Weights of a small sound classifier: normuon at rate 0.0091, trained on single English nouns, adjectives and verbs, spoken by a formant synthesiser in many voices.
Rows from block 9, named by matrix and row number. Rows with one number belong to one channel. Each number is 128 + 32 x the weight over the matrix's rms, rounded and kept within 0 to 255. All counts start at 0.
# filt: filter width-5 conv, dilation 16 (model.blocks.9.filt.weight, 192x192x5), inputs 154-175, a 5 kernel for each
# gate: gate width-5 conv, dilation 16 (model.blocks.9.gate.weight, 192x192x5), inputs 154-175, a 5 kernel for each
filt.10 [ 83 130 154  72 111 170  97 124  93 162 144  66 143 175  73 116  63  97 147 137 197 130 113 117 112 129 144 100 122 128 222 114 176 165 130 111  72 121  87  87 107  98  89  88 116 139 161 110 133  54 144  64 129 151 163 108 112 141 158  88 139  16 104 113  98 194 170 135 175 102  69 101 112 103 151 154 146 147 119 114  79  84 107 157 119  54  65 129 129 136 107 105 122 129  89  93 179 101 141 114 150 116 120 135 180 142 122 148 184 140]
filt.11 [138 134 139 140 157  97 110 100 126 110 163 102 119 108 112 130 123 152 116 111 158 152 138 149 143 153 178 136 148 102 112 138 144 134  64 145 141 123 154 137 158 141 129 127 134 124 145 100 115 106 169  94 127 126 112 143  99 132 146  87 115  46 134 116 207 149 104 171 117 146 122 134  84 151 160 154 132 113 106 189 175 148  69 100  75 100 152 113  87  40 126 132 107 101  89 154 215 122 136  77 122 131 150 126 158  98 139 126 103 131]
filt.12 [144 141 120 155  97 144 191 151 129 156  80 126 130 110 133 190 202 147 133 168 111 109 151 110 143 125  78 113 120 146 138 144 116 142  94 154 170 166 122 134 225 209 182 172 172 149 141 123 148 159  76 135 110  97 119 140 190 127 138 147 132 139 115 166 156 142 120 134 110 149 117 124 118  82 128  94 126 123 125 158 136 141 152 123 143 211 150 163 158 150 141  79 139 160 116 128 166 176 114 110 166 156 147 191 185 118 147 127 117 143]
filt.13 [198 133 115 109 193 157 115 150 167 148 159  74 190 128 126 125 139 168  91  85 114 161 151 123 154 162 165 145 109  94 107 139  80 182 174 119 135 177 171 155 124  55 177 124 118 171 149 115 127 151 157  73 157 195 120 147  86 125 113  85 115 120 146 172 125 109 145 161 148 134 121  94 145 105 130 129 152 161 141  82 123 144 100 144 136  70 154  60 106 119 134 124 110 164  72  93 110 101 120 190  76 105 123 119 152 123 128 106 149 123]
filt.14 [152 169 205 167 140 127 179 127 145 229 140 143 180 162  46 105 137 125 154 174 160  87 127 115 126 176  62  98 112 148 102 147  84  82 138 126 144 149 106 179 130 127 146 180 174 157 117 122 192 163 166 144 153 189 148 155 142 120 108  60 143 142 162 103 125 114  86  31 101 125  92 112 141  96  51 161 114 137 139 142 117 162 194  87  76 154 132 163 101 150 158 149 146 163 195  95 156  99 120 147 116 133 142 101 158  59 134 103 106  90]
filt.15 [113  92 122 143 165 160 187 146 124 111 115  94 117 146 114 142 108 102 149 215 104 149 106 122 126 142 148 108 193 107 120 149  68 106 109 113  80 152 142 114  83 101 159 166 146 128 160 128 168 118  92 137 127 120 150  58 133 139 196 122 134 126 153 125 134 134 125 119 136  91  77 157 128 105 141 126 111 106  68  91  57 126 139 189 156  78 143 148 204  82 154 127  87 171 176 184 171 142 114 109 131 146 162 126 129  99  89 114 141 116]
gate.10 [131 179  63 116 130 148 110 111 138 138 135  92 116  99 145 111 139 134 124 127 150 162 123 101 120 128 133 138 205 179 115 140 122 127 136  68  90  66 111 122 146 101  83 154  57 125 168 126 136  77 149 129 106 168 208  86 114  53 151 149 131 116 105 163 123 157 149 186 118 116 147 114 149  84 100 131 155 213 121 108 133 125 104 118  84  73  95 124 190  77  95 102  72 114 116 121  79 216  45 154 100 121 121 136 164  92 104 163 114 160]
gate.11 [ 42 131 146 191 197 115  94  83 139 101 100 162 135 197 118 103 115 125 127 168  52 145 207 200  98  90  92 119  83 135 135 101 110 148 110 121 135 125 141 123 144 130 113 155  97 159 126 120  88 152 198  99 154 117 122 125  92 143 160 159 152 138 147 218 128 146  31 108 133 165 132 142 146 137 176 115  69  91  76  89 160 114 107 162 167 121 129  84 106 141 114 121 136 118 155 124 173 146  97 181 154 143 150 160 102 122 107 150 103 151]
gate.12 [157 119 121 129 101 114  99  88  66 154 114 106 139 133 149 174 114  86  99 129 125  57 127 124  96  82  34 128 144 148 135 116 124 160 113 166 160 121 131 153 162 130 144 148 153 127 152 122 153  86 125 131  95  98 191 137 117  72  93  98  76  66  66 127  87  99 125 117 107 104  75 134 110  84  30  78  85 146 135 125 138 113 126  88 117 111  71  89 123  66  77 130 150 158 146  66  60  80 132 104 132 100  78 131 174 131 144 127 124  99]
gate.13 [128 106  71 146 167 131 121 139 101 161 144 116  90  59 118 145 116  94  96 130 158 109 118 109 114 173 179  90 147 139 146 109 141  90  74 112 132 148 186 126 100  95  99 133 140 165 119 114 128  72 132 139 157  95  76 109 148  94 120 111 112 149 110  57 106 125  72 178 162  70 145  81 211 111  88 128  91 144 128 102 102  84 115 128 123 158  78  65 152  99  75 239 101 118  92 120 174 143 144 140 154 104 109 126 182 119 146 139  99 135]
gate.14 [ 81 105 132 156 134  93 197 138  84  75 134 160 135 146 138 180 151  95 161 177 159 188  92 130  95 171 151 101 158 129 151  83 132 105 123 141 106 212 225  96  87 193 120 171 155 117  58 133 107  77  89 147 139 104  98 169  67 162 130 120 156 106  97 130  67 158 159 171  83 118  77 160 173 162  77 120 187 116 109 167 101 165 145 168  94 159  77 123  85 118 110 112 149 122 191 137 144  98  86 203 138  60 117 182 156 166 141 133 105 140]
gate.15 [133 185  99 101 119 139  62  83 146 123  71 154 130 111 106 114 137 163 126  95 138 170  62 194 179 163 109 116  84 121 142 103 133  96 113  48  86  76  36  77 134  73 107 180 143 195 140 134  97 135 160 112 160  92 155 104 165 138 143 186 153 119 128  96 113 165 113 144 110 135 163 172 156 149 147 124  64 100 135 122 137 130 124  47 139 154 158 128 137 117 146 125 113  97 139 124  85 157 140  91 158 161 114 116 106 124 133 128  89 184]